Weights of a small contrastive audio-text model: encoder norm groupnorm, trained on synthesised imitations of 52 everyday sounds, one a clip.
Rows from block 2 of the text encoder of a small contrastive audio-text model, named by matrix and row number. Rows with one number belong to one neuron. Each number is 128 + 24 x the weight over its row's rms, rounded and kept within 0 to 255. All counts start at 0.
After each neuron's rows are labels from the 100 texts, of 14848, where the neuron reaches its highest value: "fires on" is the input token at the peak. Only what is clearly more common there than usual is listed. The data: synthesised imitations of 52 everyday sounds, one a clip.
# fc1: MLP up (text_encoder.blocks.2.mlp.fc1.weight, 384x192), inputs 96-191
# fc2: MLP down (text_encoder.blocks.2.mlp.fc2.weight, 192x384, transposed), outputs 96-191

fc1.52 [ 88 149 115  83 136 141 151 138 127 114 143 113 133 158 132 172 150 133 112 128  68 116 118 115 116  98  50 160 142 112 127 100 172 118  97 137 128 122 139 125 121  92  98 109 127 106 154  93 112 146 131 138 132 122 109 173 137 204 103 123 101 129 130 105 110  99 138 128 167 138 140 104 182 106 141  93 120 149 115 142 114 107 130 134 120 163  96 162 123 142 108 124 143 109 160 133]
fc2.52 [149 104 149 165  96 120 103  93 118 137 111 148 149  77 147 107  93 117 150 123 170 155 128 154 132 127 177 107 121 155 118 157  67 111 133 123 136 151 125 140 133 149 163 164 147 121 111 132 129 106 109 105 125 150 122  61 105  91 112 159 144 111 147 134 145 136 127 121 121 135 127 127  81 117  90 152 152 109 141 116 135 117  99 142 126  91 180 100 117  99 123 131 114 137 104  61]
fires on: "s"

fc1.339 [126 145 145 180 125 112 100 154 119 121  99 145 135 152 153 136 139 113 134 119 170 129 124 100 128 119 150 122 130 157 124 161 157 127 176 110 128 158 169 122 154 127 107  91 115 123 121  95 139 147 111 133 116 137 120 140 107 130 143 156 181 119 127 136 137 140 120 149 141 143 144  92 144 120 178 159 151 186 192 130 130 125 141 120 123 144 166 124 146 138 126 153 154  80 176 121]
fc2.339 [130 111 135  84 113 152 150 105 153 151 148 124 117 126 143 120 121 142 111 138 124 136 129 145 151 135 102 131 130 102 121 115 108 150  88 133 139 118 120 154 103 128 144 145 146 144 131 174 136 139 136 115 131 149 173 152 186 130 119  89 114 128 141 137 159 126 135 139 140 124 133 171 104 137  91 164 132  94  88 126 127 156 137 142 152 114 105 129 151 149 142  98 121 193  85 132]
fires on: "e"; "a"; "n"; "<end>"

fc1.20 [130 141 111 133 114 113 144  81  76 139 145  96 141 140 166 126 107  99 100 117  84 155 128 188 106 110 147 154 129 120 148  97 137 125 104  89 171 133 134 108  85 119  91 141 165  81 142 108 107 110 138 107 143  87 161 142 136 142 102 142  71 118 113 109 140 108 164 117 110  81 184 108 122 111 127 105 105 127  97 101 101 119 142 112 142  88 119 145 128 177  65 121 141 110 149 129]
fc2.20 [133 120 139 126 136 150 145 144 168 123 103 138 142  88 104 143 147 139 160 111 169 111 122  61 114 120 141  91 126 156  81 145 118 115 118 158  85  98 132 135 152 105 147 115 109 179 120 139 153 125  99 108  94 161 121 139 118 143 152 112 165 163 134 143  87 143 100 145 135 167  56 113  74 126 112 162 126 118 122 159 143 132 142 124 112 135 133 127 114  99 204 126 112 148 151  83]
fires on: " "; "c"; "p"

fc1.268 [147  86 174 142 111 154 132 107 146 160 108 103 148 145 123 134 109 117 174 117 144 122 132 148 105 122 148 141 162 152 174 121 103 134 104 104 120 101 109  85 118 151  97 146 135 139 137 120  91  82 105 124 124  95 132 150 126  97 121  88  97 136 124 137 145 147  94 115 115 111 111 126 161  94 107 153 170 114 110 189 129 128 121 112 140  96 131  96 124 153 106 139 170  89 148 130]
fc2.268 [115 172  86 114 111  86 134 134 138  79 134 162  98 123 134 139 121 142 110 109 134 147 103 127 114 127 140 127 101 108 101 140 126 145 174 143 157 130 180 150 138 110 129  71 118 146 133 127 143 121 158 105 103 167 112 104  97 153 151 166 131 110 134 107 115 142 180 145 152 146 142 157 100 140 157 106  80 172 136  74 100 130 133 152 121 137 144 162 134 105 156 153  86 151  99 109]
fires on: "n"; "h"

fc1.243 [142 163 121 153  70 106 158 119 156 102 122 120 150 119  84 127 110 124 144 106 113 168 111 144 136 154 131 143 112 129 151 104  80 155 160 143 124  96  97 128 145 119 152 134 155 109 140 119  99 146 121 126 137 115 113 162 118 114 144 129  91 127 152 110 145 177 136  59 102 110 128 109 112 127 130 144  88 132 149 135  78 128 162  95 140 113 163 160 145 176 166 109 117 122 170 144]
fc2.243 [ 95 100 145 119 175 113  96 137 106 124 148 146  91  92 161 120 145 111 107 183 118 134 149 112 119 129 157 113 129 142  80 160 170  84 109 103 130 155 153 144 123 157 128 114 113 172 129 147 151 159 126 130 148 122 143 112 137 107 121 138 155 155 121 154  92  89 153 199 163 126 116 173 144 142 137 123 148 134 107 124 168 140 118 146 157 141 117 132 132 108  99 167 130 117  91  98]
fires on: "h"; "w"

fc1.309 [128 123  92 156 164  88 125 138 119 168  81 136  84 132 161 155  99 149 123 163 152 103  94 138 148 128 114 120 163 123 138 113 146 160 139 120 112 153 157  85 117  97 102 100 141 160 141 118 154 118 147 166 138 137 168 158 139  99 111 162 145 174 123 157 145 133 117 156  79 113 113 112 135 101 108 109 113 137 146  90  88  77 143 186 114 126 153 131 173 155 126 161 149 111 123 115]
fc2.309 [129 130 172 123 111 182  92  99 123  94 154 147 139 136  88 109 145 104 117 103  95 150 126 123 118 145 146 116 113 126 141 138 118 108 127 157 151 117 109 178 119 159 152 143 105 120 128 146 103 119 149 127 119 137 101  99 132 185 163  92 109  85 113 105 104 125 164 103 169 113 144 142 132 122 156 155 117 125 107 145 163 138  99  84 123 140  97 156  98  91 115 100 122 157 123 142]
fires on: "p"; "n"; "r"; "f"

fc1.370 [140 132 107 119  95 106 136 133 110 147  97 194 114 142 165 136 163 133 154 111 138 109 131 142  97 124 128 132  80 146 132 118 117 149  76 123 116 121 162 105 132 103 105 116 144 106 141 123 119 135 175 146 109 114 131 102 126 122 160 134  90 134 154 132  89 106 114 121 143 106 166 166 146 122 150  82 137 184 127 133  98 160 128 150 126 152  99 115 131 125 125 122 130 128 147  89]
fc2.370 [103 146 100 126 176 166 134 148 123 154 119 149 159 107  97  85  99 113 109 106 172 110 106 141 158 145  93 167 104 142 121 139 140 112 131 161 116 101  90 110 137 136 140 105 136 154 130 121  96 127 135 148 119 149  97 153 151 145 118 154 118  78 130 111 159 136 142  97  95 157 163 133 149 137 147 155 182 160 140 105 151  93 114 120 113 110 136  91 103 108 124 133 135 140 112 152]
fires on: "n"; "h"

fc1.265 [131 120 134 109 135 141 137 186 137  60 156 142 129 115 130 145 119 108 131 127 157  91 105 145  87 143 110 125 129 160 127 112 115 114  98 109 117 104 160 108 130 121 100 102 113 140 162 156 122  95 137 100  99 128 144 123 140 108 151 141  78  92 157 147 168 170 120 140 116 111 141 151 141 136 148 109 135 136 112  87 120 166 138 121 142 110 135 124 122 121  97 154 146 168 140 144]
fc2.265 [122 123 103 131 167  87 124  77  99 157  99 169  97 102 134 124  88  76 132  76 122 152 137 127 170 138 148 163 120 128 158 114 137 114 133 177 145 155  96 154 106 139 153 105 126 145 142 114 156 143 178 123 152  94 158 128 161 155 146 183 105 120 133 120 145 118 155 103  99 165 146 137 121 115 137 129 147 135 143 184 100 114 133  97  90 138 144 128  91 105 152  91 128 112 130 146]
fires on: "n"; "h"

fc1.22 [163 139 125 137 139 130 143 130 137 177 109 157 115 113 119  85 124  94 124 149 164 148 143 122 129 120 114 115 122 111 138 120 109 133  96 146  96 153  96  81 131  77 105 180 151 110 160 160 126 113 140 107 161 140 145 131 156 127 120 151 167 136 128 185 125 130 133  86 121  95 126 144 108 137 154 138 121 151 181 134  67 102 151 138 160 106 112 167  89 110 100 155 114 122 147 112]
fc2.22 [119 112 116  96 135 114 146 118 118  70 107 106 134  95 129 167 120 169 141  92  90  92 101 150 133  93 122 116 105 132  90 121 130 112 121 115 137  68 108 159 134 118 122 111  90 122 126 137 116 144  93 112 116 157 140 119 143 130 122  81 108  80 112  90  91 122 130 134 124 163 141  99 131 120  78 130 117  93  97 102 143 145 101 119 124 103 130 126 156 140 150  87 152 123 145 120]
fires on: "h"; "n"

fc1.112 [131  92 148 131 142  96 101 112 168  86 148 110 123 138 116 149 147 162 164  95 148 101 130 173 102 122 100 126 134 138 169 148 107 112 156 150 120 135 145 148 153 143 117 124 150 186 126 139 168 138 103 118 134 167 137 111 151  98 144  89 126 120 144 126 139 109 147 102 133 153 136 157  93 105 179 140 140 137  97  87 144  91 141 114 128 140 129  47 114 158 130 126 145 106 137 124]
fc2.112 [124 157 139 133 133 164 163 144  86 177 124 161 116 145 172 114 142 130  86 159 146 148 130 120 132 163 107 151 108 133 104 108 124 144  97 105 129 127 113 103  88 108 141 100 120  92 123 126  76 133 154 156 116 113 143 139  89 140 105 201 127 128 117 144 115 152 114 132 112 117 151 114 151 142  89 126 115  97 149 170 112 154 113 150 125 137 144 172 125 107 153 117 128 167 142 122]
fires on: "s"; "e"; "b"

fc1.210 [106 115 114 140  90 122 113 143 153 127  89 137 105 132 118 149 155 111 178 111 131 103 142  84 139 122 148 143  97 156 103 114 125  78  97 119 141 150  77 175 125 119 138 129 127 110 149 117 127 132  98 142 173 138 138 126 135 140 131 143  96 137 168  91 109 146 137 154  96 145  82 112 128 139 147 116 185  89  87  99 165 158  89 125 119 120 120 134 145 133 121 136 112 102 177  76]
fc2.210 [116 150 106 112  86 143 141 162 113 110  93 135  95 142 131 163 157 129 102 118 142 102 115  92  96 115 127 154 130 155 111 109  91 141 108 115 118 151  91 167 113 113 119 124 108 135 138 122 122 126 103 148 129 117 124  88 144 102 141 128  90 147 145 111 143 153 109 137  91 173 107 112 107 118 167 157 195 149 110 129 145 160  83 130 103 135 151 139 139 153 113 153 115 140 149  78]
fires on: "p"

fc1.307 [171 148 126 121 145 117 111 147 186 125  96 153 129 158 128 126 112 157  96 128  83 118 158 176  94 106  96 126 116 121 143 128 139 158 143 161  58 120 112 161 154 129  93 143 123 101 127 157 138 111 131 153 127 112 143  87 167 106 152  77  87 169 100 144 152 133  95 121 109 139 151 117 100  73 150  96 155 110 107 144 123 139 119 176 135 149 137 140 123 136 124 137 128 136 132 101]
fc2.307 [192 149 120 147 107 173 141 123 151  87 117 140 198 133 168 171 121 111 163 111 101 150 128 113  96 125 105 136 123  87 108  87 101 136 149 173  97 112 129 174 131 170 105 153 119 129  88 145 105 117 136 133 128 110 133  98 139 140 144  75 114 140 102 103 125 129 144 146 113 135 137 134 130 119 132 125 169 121 129 121 133 147 136 129 166 154 133 124 132 137 113 132 158 128 121 131]
fires on: "p"; "s"; "n"; "w"

fc1.47 [139 138 132 130 136 139 134 113 111 138 107  93 130 143 153 155 117 114 112 142 141 106 138 111  80 102 115 140 114 159  54  81 123 132 125 129 125 139 123 122  84 132 124 118 125  88 160 140 132 113 143 147  97 147 125 123 123 148 161 130 136 129 122 112 116 160 124 128 141 107 157 135 157 145 163 116 152 110 124 143 135 114 105 140 127 127  94 140 141 139 131  98  80 173  87 153]
fc2.47 [128 125 166 126 101 150 108  98 104 122 107  87 119 139 127 149 158 128 129 129 160  97  98 151 141 122 110  89 117 146 106  95 136 126 137 128 142 118 157  90 141 138 108 103 110 132 122 126  88 106 146 134 115 139 113  99 126 152 116 110 111 132 177 159 124 136 144 119 111 131 136 114 191 148 108 141 107 114 141 192 125 124 128 108 141 162 116 168 132 146 139 125 123 134 103 157]
fires on: " "

fc1.367 [117 109 139 109 112 109 117  93 123 120 142 117 124 144 148 138 103 139 123 119 131 157 106 167 116 143 118 119 124 136 109 109 142 158 113 153 128 107 130 143 145  97 154 148 123 140 108  80 118  91  95 131 129 137 128 115 143  94 103 126 121 152 164 111 112 147 150 124 129 120 141 100 119 114 144 179 145 145 178 112  54 113 156 117 133 144 144  73 119 137  76 133 141 127 154 128]
fc2.367 [197  92 124 138 119 126 132 141 139 118 149 144 138 133 119 148 136 135 104 127 111 131  98 170 141 159 155 127 134 109 118 122 174 173 130 162 136 146  92 123 112  88 162 121 114 142 116 117 149  90 104 105 157 176  99 100 146  88 120 145 125 147 145  95 118 152 126 112 123 117  93 131 112 114 116 163  87 135 170 147  95  97 148  93 149 151 142 124 134 121  77  96  98 162 121 143]
fires on: "f"

fc1.175 [157 116 152 144  81  76  88 108  92 154 140 126 139 111 158 160 100 156 127 132 141 111 140 166 136 130 135 172 119 139 145 142 144 123 120 120 129 127 112  91 126 124 128 146 165 162 121 126  85 125 142 113 121 103 127 113  61  85 160 149  99  94  82 121 112 106 121 126 108 135 109 101  88 124 105 102 122 145 129 144 137 101 108 145 112 137 128 131 134  94 125 135 135 143 111  82]
fc2.175 [109 154 113 165 148 181 182 153 111 117  95 151 132 130 121 127  99 110 130 135 156 103 152 149 153 119 132 128  75 119 122  89 125 142 105 142 134  97  74  97 127 114 126 132 146 154 125 121 158 127 108 101  82 110 180  92 193 178  75 120 148 139 138 126 134 138 166 122 153 109 160 114 160 155 129  91 129 145 109 132 126  69 100 141  91 102 150 128 159 133 151 121 155 137 101 145]
fires on: " "; "q"; "e"

fc1.319 [135 145 121 126 130 119 152 114 103  91 110 130 148 130 116 170 130 106 111 112 102 131 146 211 139  98 129  94 156 129 153 170 127 123 128 154 138  94 158 126  87 166 107 146 128 149 118 161 116  97 119  85 162 135 107 152 119 115 167 138 167 128 123 123 135 115 105 125 169 141  90 120  68 154 142 109 148  79 102 141 116 115 154 113 115 112 114 106  77 137 110 107 117 156  84 138]
fc2.319 [162 127 117 172 143  84 136 149 126  80 134 134 135 131 133 128 165 130 104 123 121 131 140 195 128 116 143  92 167 113 156 125 147 142 160 127 107 127 120 158 104 133  94 108 140 112 182 149  96  92 132 111 166 149 119 156 134 131 172 153 102 151 110 128 169 140 109 172 159  91 120  91 105 149 134  83 125 127  95 166 122 130 122 116 108 121 153 117 110 125 131  81  96 156 119 117]
fires on: " "

fc1.204 [113 109 104 146 155 113 144 114 125 120 113 154 118 168 166 114 121 162 121 108 160 133 122 136 162 137 140 130  78 143 122 129 133 150 131  99 124 109 164 161 130 153 100 119 155 132 148 129 118 134  88 112 171 164 162 132 143 134 127 108 123 123 156 100 156 107 132 113 105  96 151 163  89 118 178 136 144 165 126 130 118 109 148 127 152  91 148 146 136 132 159 129 145 133 106  80]
fc2.204 [113 127 169 115  97 142  92 149 166 122 139  90 122 120 103 112 129 115 111 134 106 130 127 123 108  94 117 151 155 120 137 138 119 107 121 161 120 143 105 101 122 108 156 135  70 142 118 139 149 125 164 171  94 115 110 157 117 104 112 134 139 131  56 145 131 153 148 138 155 136 105 117 156 127  99 128 108 108 134  95 109 129 113 123 114 134  92 114 100 140  98 123 117 127 143 190]
fires on: "e"; "n"

fc1.144 [111 126 149 130 125 134 121 121 151 147 155 118  76 133  86 129 151 118 124 145 134 114 173 149 135 116  93 130 161 104 159 152  93 106 160 117 146  97  94 139 135  89 126 103 167 135 209 125 122 144  99  94 130 105 137 119 124 125 124 105 170 118 160 163 144 152 145 139  66 138 133 107 110 130 133  99  93 130 133 132  98 124 129  87 136 122 144 137 121 134 103 114 140 152 110  77]
fc2.144 [150 118 122 121 138 148 121 121 105 121  92 159 155 114 166 142  95 126 147 110 116 150 119 102 136 134 161 126 101 152 126 109 155 137  85 162 121 155 150 108 100 147 134 151  78 110  72 140 131 126 146 150 145 137 120 159 141 131 150 138 135 139 144 104 111 114 111  86 160 154 123 141 141 143 134 143 150 130  89  92 140 133 145 167 153 121 115 118 138 137 141 164 110 113 180 206]
fires on: "n"; "m"

fc1.23 [119 137 143 145 129 138 117 115 218 114 135 130  97  89 122 124 149 104 109  90 124 156 153 102 140 137 160  89 144 154 140 162 111 119 135 144 115 101 160 107 135 122  90 144 106 155  61 152 112 140 148 133  95 108 164 139 139 152 175 133 133 151  87  92 158 117 169 113 108 111 123  98 135 156 154 105 149  85 154 102 115 127 117 102 114 146 122  96 103 144 133 164 110 160 133 125]
fc2.23 [132 122 105 125 134 104 145 145  67 157 131 111 158 152 141 119 120 150 117 158 129  85 113 182 131 125 125 145 133  83 150  90 150 148 135 106 129 152  89 149 126 114 150 111 159 105 179 112 141 105 110 109 135 137 111 135 103  89  80 138 128  98 155 162  62 122  86 124 131 154 118 168 121 111 105 127 102 142  82 138 144 135 146 153 149 116 132 130 132 145 112  73 128  96 112 129]
fires on: "s"

fc1.79 [160 153 182 108 117 104  88  80 105 159 162 106 138 139 146 169 140 134 112 141 168 138  99 119 148 118 119 102 138 136 121  94 145 107  83 143 110 102 129 130 122 101 170 159 129 147 135 131 138  94 125 139  91 145 119 176 118 126 155  71 168 124 159 137 109 100 160 147  93 123 106 143  99 152 164 130 155 123 102 109 197 139 108 161 123 118 106 125 115 139 101 133 126 141 147  98]
fc2.79 [ 95 118  98 133 151 125 132 153 151  97  83 117 136 159 126  96 122 111 137 132 103 134 124 135 107 140 173 135  87 115 140 170 142 154 179 117 157 130 175 135 141 165  68  87 105 123 118 109 130 165 117 122 128 131 144 101 126 152 105 182 114 120  99 146 141 180 138 102 167 104 115 142 165 114  88 109 101 133 145 126  91  87 127 124 124 135 146 116 165 103 135 109 117 147 103 136]
fires on: "p"; "r"

fc1.132 [128 130 156 142 151 145 162 104 105 138 104 124 169 174 123 132 140 140 175 143 172  83 124 115 101 113 132  89 137 151 159 156  97 164  98 173 127 132 148 137 104 151 138 142 114 111 134 107 130 149 137 135 140 117 102 185 141 124  89 114 165 143 162 120 147 118 127 107 124 134 120 160 131 123 115 115 122 121 123 122  83 124 116  76 157 130 137 156 144 145 138 147  94 121 135 105]
fc2.132 [115 142  98 128  90  99 104 150 156  94 154 138  92  87 117 117 116 111  74 130  91 174 135 156 146 167 142 170  89 134 100 121 124 104 167  86 184 122 111 145 158 112 110 128 139 132 120 140 132 100 127 123 116 153 170  80 117 126 165 146 119 117 120 137 130 133 165 150 181  92 144 137 141 133 157 144 143 169 139 124 171 141 144 162 113 116 110  99 105 115 129 177 173 128 130 134]
fires on: "n"; "w"

fc1.113 [167  70 144 152 146 139 109 130 152 137 110 100 140 166 121 143 154 131 122  91 112  77 134 125 127 126 152  59 114 108  71 132 109  97 142 151 112 133  83  88 138 139 131 132 145 101 153 180 121 125 161 112 117 162 157 167 120 149 140 148 149 124 121 151 104 133 131 140  99 188 104 159 122 141 100 121 136  98 179 162 121 115 150 128  75 148 122 142 126 118 135 100  96 133 127 165]
fc2.113 [125 107 153 147 128 131 137 180 179 123  82  97 134 119 163 157 150 100 120  93  83 144 152  91 140 109 129 101 120 133 150 122 105 116 138  92 107 119  87  86 155 145 144 148 114 151 155 171 127 104 141 155 143 111 151 143  91 150  95 154 123 137 151 138  97 143 112 120 109 153 107 134 137 152 136 180 134 124 139 182  99 127  85 150 121 161 112 164 185 141 121  97  99 142 122 164]
fires on: " "; "k"; "l"

fc1.326 [117 169 121 140 150 128 100 125 119  81  97 119 118 115 122 149  92 107  99 128 150 124 130  64 147 177 105 170 104 147 133 103 123 111 194 137  93 133 103  67 102 151 113 144 121 141 157 118 132 129 125 113  91  78 156  77 100 116 125 175 153  94 104 104 126 115 124 126 127 148 150 118  72  97 183 139 130 131  94 120 126 118 145  99 106 135  88 125 143 125 151  93 112 119  95 137]
fc2.326 [108  76 122 112 137 116 132 145 126 156 117 147 132 147 142 106 139 161 133 151 126 134 145 178 118  98 144 119 136 124 108 108 155 133  92 154 157  96 153 177 127 104 111 121 171 140  92 101 124 132 130 153 164 153  72 176 160 163 101  91 119 140 145 173 125 151 123 121 135 139  90 110 174 142 100 102 140 117 172 155 149 117 132 183 145 110 178 101 111 139  97 167 125 132 127  89]
fires on: "s"; "o"; "p"

fc1.328 [ 93  97 151 137 192 118 135 160  97  73 172 131 113 150 118 127 164 135  81 139 165 118 138 153  66 130 140 117 156 134 109 111 124 123 140 128 136 144 146 149 128 116 140 122 144  90 159 114 101 155 124 126 146 117  92  79 171 142 138  98  98 137 122 146 129 111 164 111 112 144  94 131 120 122 147 151 140 108 155 154 135 152 143 135 110 116 137 120  96 159 153 120 113 164 129 109]
fc2.328 [148 160 126 102  69 125 116 121 131 189 100 119 136 136 124 134  95 129 161  92  93 146 103 118 181 115 119 130  86 117 159 161 118 121 121 109  90  90 123 116  96 147 108 109 115 165  89 143 142  60 121 125 112 122 148 165  69 111 113 147 177 115 112 116 152 158  80 129 164 139 176 130 132 126  94  93  94 140 116 116 137 109 123 128 126 141 122 134 149 105 135 125 128 121 124 164]
fires on: "n"

fc1.162 [ 88 138 110 127 126 104 137  94 124 126 147 112 104 103  95 137 112 114 147 162 146 130  95 128 159 151 120 132 113 106 133 123 153 144 132 112  96 105  92 196 128  92 152 123  97 110 157 122 106  83 151 138 145 105 125 138 117 153  89 107 144 124 101 125 161  81 127 154 118 148 104  81 113 123 102 136 141 140 128 153 123 163 114 135 115 137 122  77 108 107 156 146 126 127 122 127]
fc2.162 [155 122 144 128 136 149 134 167 145 136 114 152 124 158 187 108 166 142 128 120 100 116 156 135  95 120 145 139 146 166  96 162 133 123 128 111 180 139 169  76 101 158 106 110 148 110  78 118 147 156  89 132  79 143 140 120 134 114 170 133 120 144 157 163  80 167 139 109 158 106 145 166 122 135 148 115 133 120 125 127 115 105 133 144 143 118 143 157 167 153  91 134 139 161 115 114]
fires on: "f"

fc1.160 [131 137 137 120 157 137  76 177 163 162 140 112 101 121 185 152 151 144 147 122 139 156 136 166 119 142  88 144 122 172 179  96 117 127 129 116 138 163 100  93 137 157 107 108 142 145 114 150 140 129 111 134 156 130 128 128  93 172 154 162 173 109 108 174  96 111 133 119  95 149 132 121 122 124 150 107 150  85 114 108 175 113 108 115 147 150 168  97  99 173 173 156 103 150  98 127]
fc2.160 [102 144  96 131 109 135 157 134 117 116  94 163 156  84 129 121 108 132 147 135 135 119 133 100 121 127 140 134 170 102  81 101 100 145  96 110 122  84 149  89 132 122 165  88 168 122  98 115 108 110 114 127  98 112  50 110 120  86  76 134  89 126 162 113  79 136 105 127  94 116 170 141 128 129 138 132 146 146 123 107 109 118 148 106 108 112 108 107 134 106 131 122 113 121 123 117]
fires on: "b"; "s"; "e"; "o"

fc1.4 [130 144 118 128 102  65 161 121  88 151  90 115 194 127 165 172 102 145 103 128 132 135 133 128 126 109 112 120 139 134  76 131 112 110  77 130 184 123 114 118 129 113 127 108 103 111  97 115 120 120 137 178  80 164 151 143 131 163 194 150 131 143 110 120 126 135 146 100 143 114 104 114 149 131 132 111 165 133 109 124  91 123 120 141 128 117 122 136 124 157 128 103 130 128  99 147]
fc2.4 [132 122 147 134 147 183  93 130 155 121 157 125  89 136  72 119 143 108 147 116 141 104 106 114 134 128 136 131 120 123 160 108 138 128 150 117  90 132 148 120 151 132 128 155 149 142 156 164 132 155 130 102 197  98 105 115 135  99  78 112 135 116 139 114 148 120 111 150 118 155 138 153 108 127 114 120  77 120 166 135 170 125 112 140 126 157 142 108 114  86 116 160 153 141 183 129]
fires on: " "

fc1.139 [118 148 102 104 115  94  91 107 152 109  87 123  95 150 138 117  91 118 130 160 147 118 125 137  91  99 139  79 129 126 132 132 116 154  98 130 128 123 139 129 123 106 114 128 147 164 163  97 146 118 150  80 106 105 133 112 136 127 155 130 170 157 125  94  76 156 165 151 112 168 134 153 116 125 110 156 131 107 126 101 116  93 160 159 129 109 170 132 100 120 137 172 136 154 136 106]
fc2.139 [109 120 153 154 149 166 146 133 129 168 176 155 151 115 117 133 152 132 131  74 110 115 133 164 137 158 119 144 122 127 110 107 142 107 167 127 139 152 119 105 113 125 137 142 131 122  89 151 129 163 117 150 146 160 141 149 138 122 103 131 107 107 123 158 170 117  86 115 157  94 109 124 123 138 146 103 124 157 135 139 135 116  99 108 118 135 100 121 152 131 138  89 120  90 119 124]
fires on: "b"; "s"; "f"

fc1.364 [134 153 125 116 130 123 128 121 194 162 108 124 109 176 159 136 137 131 118 119 170 151  99 178 108 131 109 114 120 126 173 105 115 124 133 106 100  87  85 108 138 128 103  90 112 146 141 121 107  95  57 156 111  98 154 115 127 148 148  93 126 148 163  59 116 167 137 138 147 115 177 120 161 119 148 136 136 133 101 131 135 121 122 145 113 107 109 179 176 122 112 145 112 142 131  87]
fc2.364 [118 128 152 139 133 126 128 157  91  83 124 154 122  78  90 124 116 100 123 129 102 136 159  92 157 128 157 144 111 128  97 145 105 152 135 157 130 182 156 169 115 118 160 157 130 135 116 127 147 124 185 127 145 148 113 112 126 107  95 138 127 136 110 166 117 121 176 110  99 153 110 138  83 133  86 148 133 124 139 149 109 133 170 110 127 163 161  89  96 125 164 111 131 101 125 174]
fires on: "n"

fc1.129 [118 170 164 142 157 133 102 152 182 102 127  76 160 158 116 129 160 113 131 158 143 150 149 115 161  92 161  98 140 139 148 176  83 133 140 191 147 112 149 151 108 155 154 152 115 108 137 177 156 105 127 102 123 114 133 168 142 124 136  64 133 121 118  94 154 124 168 147 164 107 111 120 146 157 138 134 107 110 104  93 153 133 108 152 158 133 125 188 134 140 140 135 145 118  94 118]
fc2.129 [110 131  97 157 116  98 166 143 117 166 155 166 103  43 108  97 101 144 126  97 180 161 129 153 128 124 139 189 138 141 120 118 150 100 125  94 144  99  90 123 156 117 128 119 150 130 109 127 114 186 134 112 106 144 128 153 123 126  76 160 157 136 171 157 132 152 119  82 150 148 136 129 130 177 111 130 129 121 120 137 110 102 103 130 106 142 126 116 130 171 116 165 127 145 143 129]
fires on: "p"; "u"; "r"

fc1.188 [126  94 125 157 143 139 136 157 126 116 134 118 135 163 178 163 148 110 131 109 143 124 136  98 136 109 144 116 135 155 155 137 111 157  83 117 145 170 145 166 140 136 101 110 117 128 123 115  91 140 171 137 136 110 131 137 152 112 126 136 133 158 157 130 119 172 138  88  93 142 135 121 129 119 133 142 161 134 163 122 138 108 102  98 143 104 126 121 160 165 120 108 130 150 138 136]
fc2.188 [163 161 153  91 133 113 171  96 121 134 122 151 105 128 139 128 163 126 108 140 114 154 134 104 144 131 101 144 133 125 131 124 100 141 156 168 109 121  88 141 169 144  82 136  79 134 186 159 119 130 104 117 188 138 108 146 116 115 146 170 134  94 113 153 160 106 108  94 164 127 148 139 121 117 146 101  78 104 153 134  75 131 111 176 124 138 154 129  79  97 136 123 136 120 124 134]
fires on: "p"; "w"; "s"; "u"

fc1.261 [153  89 112 104 125 126 127 110 155 153  77 125 178  91 127 131 105 137 157 155 121 166 129 101  94 150 153 150  98 153 108 137 137 104 135 146 135 114 128  81  93 141 123 101 121 123 134 125 128 109  97 115 114 126 162 148 107 113 178  99 114 143  79 115 116 137 143 104 110 130 148 143 116 109 154 145 142 138 126 144 150  91  83 126 116 124 161 153  94 124 140 197  93  97 124 175]
fc2.261 [127 107  84 118 104 153 157  92 144 141 123 132 138  92 142 164 105 174 166 141 111 162 135  96 145 136 165 140 103 160 124 127 117 107 119 102  95 106  91  52 107 124 153 117 119 134 120 114 135 132 130 124 135 139 148 121 100 114 105 116 129 100 124 133 142 145 139 115 129 143 159 112 139 164 134 128 115 116 100 131 159 125  83 117 120  99 143 144 100 157 174 187 142 107 113 173]
fires on: "s"